config.yaml
translate: 0.06
encoder_norm: "batchnorm"
encoder_depths: [3, 4, 5, 3]
decoder_activation: "star_relu"
decoder_mlp_ratio: 4
decoder_head_dim: 64
decoder_layer_scale_init: 0.01
decoder_cross_attention_every: 1
decoder_tie_embeddings: true
init: "torch_default"
eps: 1e-08
Rows from block 10 of the image encoder of a small image captioner, named by matrix and row number. Each number is 500 + 40 x the weight over its row's rms, rounded and kept within 0 to 999. All counts start at 0. Numbers have three digits each.
After each channel's rows are labels from the 100 images, of 14976, where the channel reaches its highest value: "top examples" is what is common among them. Only what is clearly more common there than usual is listed. The data: scattered letters and digits in many colours. In brackets: how many of the 100.
# r30: branch 2 reduce pointwise conv (encoder.blocks.10.r3.0.weight, 72x288x1x1), inputs 126-167

r30.27:542495521493543522499491494502547518511519526502485492491494497542465478528504537511562523511518478483511546490500562529484496
top examples: brown (55); orange (40)

r30.2:474501491416472454471469486518456479486482510441456469455500540484516507524519497475453517534434491446483528485542490505472544
top examples: yellow (66); red (64); count: six (35)

r30.56:555477511490502510466430518496479506471477485494483516471456531493503502524513498445429542546475525496481516493508419554438515
top examples: purple (57); brown (55); blue (55); black (52)

r30.5:478493501445540478483531463429499558477548509471482508474499489503518511515501494508524443497519454520524468466523501419503519
top examples: brown (70); count: six (38); the character 0 (26)

r30.16:488470453472509523478487465474506493469511466497483461502479493489475456493489518515488444481503483499521473468474530486516477
top examples: brown (72); black (66)

r30.18:507466547440464456480501492510440576516532513445503518445462535460514513570552444429484483576454457489495529477520506496483516
top examples: blue (46); purple (42)

r30.49:420501483443489464510545472444485545489535492472473454472477505507492470501515490454533448535525457528481469454481541455487488
top examples: pink (79); count: six (48); orange (45); white (43)

r30.21:406512437466465451404463484514610466527472497435511501482483483529502487461466555506417538462400467410475584482529463568550475
top examples: red (94); count: six (47)

r30.20:492504462438531479515499433491510520494470504495495516467481492487460497442476462474558519479552481486473491480523539441491446
top examples: pink (50); orange (49); the character O (40); the character Q (34)

r30.45:497483514451487488497461493520508507468519503474482478513461442512513522516487518480478424501520471512511498469515513518542518
top examples: black (100); brown (42); blue (41)

r30.71:548483527478477528461457504479433551508477462564490527429473507515490536503532500516468526517415511494467487530488501507538500
top examples: purple (86); brown (49); black (47); blue (47)

r30.31:493518546522572488466459528509527522491488548549568513432515442484501459503475503573473452491458483510521540456504559547521564
top examples: purple (100); blue (60); brown (57); count: six (54)

r30.30:494470485485499508507485476478516502509514535492490493520445438504493502491454489541529495502560473550512479491482507502496455
top examples: black (100); blue (42); purple (41)

r30.4:405448465407465485380512428484444433495498496432493492446436494451482500506524485505426480506447434451485540468454448444486502
top examples: yellow (96); count: six (48); pink (46); white (44)

r30.3:603501474488534544481466516440445534429465485494480512522518503467540523540522492496514497520500492509502391541488491427531508
top examples: brown (72); count: six (41); the character Z (27)

r30.7:488474492470532477455444519473493476457463459496466474500472459457528473482468524485527451458537488545517499501513532452512500
top examples: black (100); blue (43)

r30.53:489466544434535493521475532484600493435547541501459437479491483511495495517508569498584532525518562473505581487491545574491543
top examples: brown (86); the character 0 (32); the character O (27); largest: 0 (27)

r30.65:508481453505604546451554521497519543550472515549523498524494453498481500538489554578496511504505506457480524520537624479534511
top examples: red (87); purple (52); blue (40); the character L (35)

r30.67:454494488459531463517528451474497541487529491427457461456466503477509475532491453476530452493557495541500441438508516451478492
top examples: brown (48); orange (40); the character O (32); the character 0 (29)

r30.12:500464482464525507480497479478478524432537501451458476487455478505496470543521488480537447529511509494499479468483495449478496
top examples: brown (65); the character U (32); largest: U (28)

r30.34:526486480482502513470470516489499463447501489514496464485447435466521499507490506510482431483496502544533455463478538489499475
top examples: black (99); blue (44)

r30.51:461463509436494475479523502482457517514508503453464492528468467509516471504509493497497421496506463507529460458495486461487490
top examples: brown (70); the character L (46); largest: L (38)

r30.63:493468548440502463475494485517655542465572524389462439433449484566488535549489571447464589531545475506485625497464480643504528
top examples: brown (44); the character 0 (33); largest: 0 (29)

r30.62:449493504492484491521500491523577519491527521461459493499470473528486496491486491489521537509523479458510518510506499519499484
top examples: brown (51); orange (46); the character O (45); largest: O (35)

r30.26:524501463452559525470534461521534527524479539512479495491460470505498478540496543530498520532467475429480545487496621532533475
top examples: red (76); count: six (50)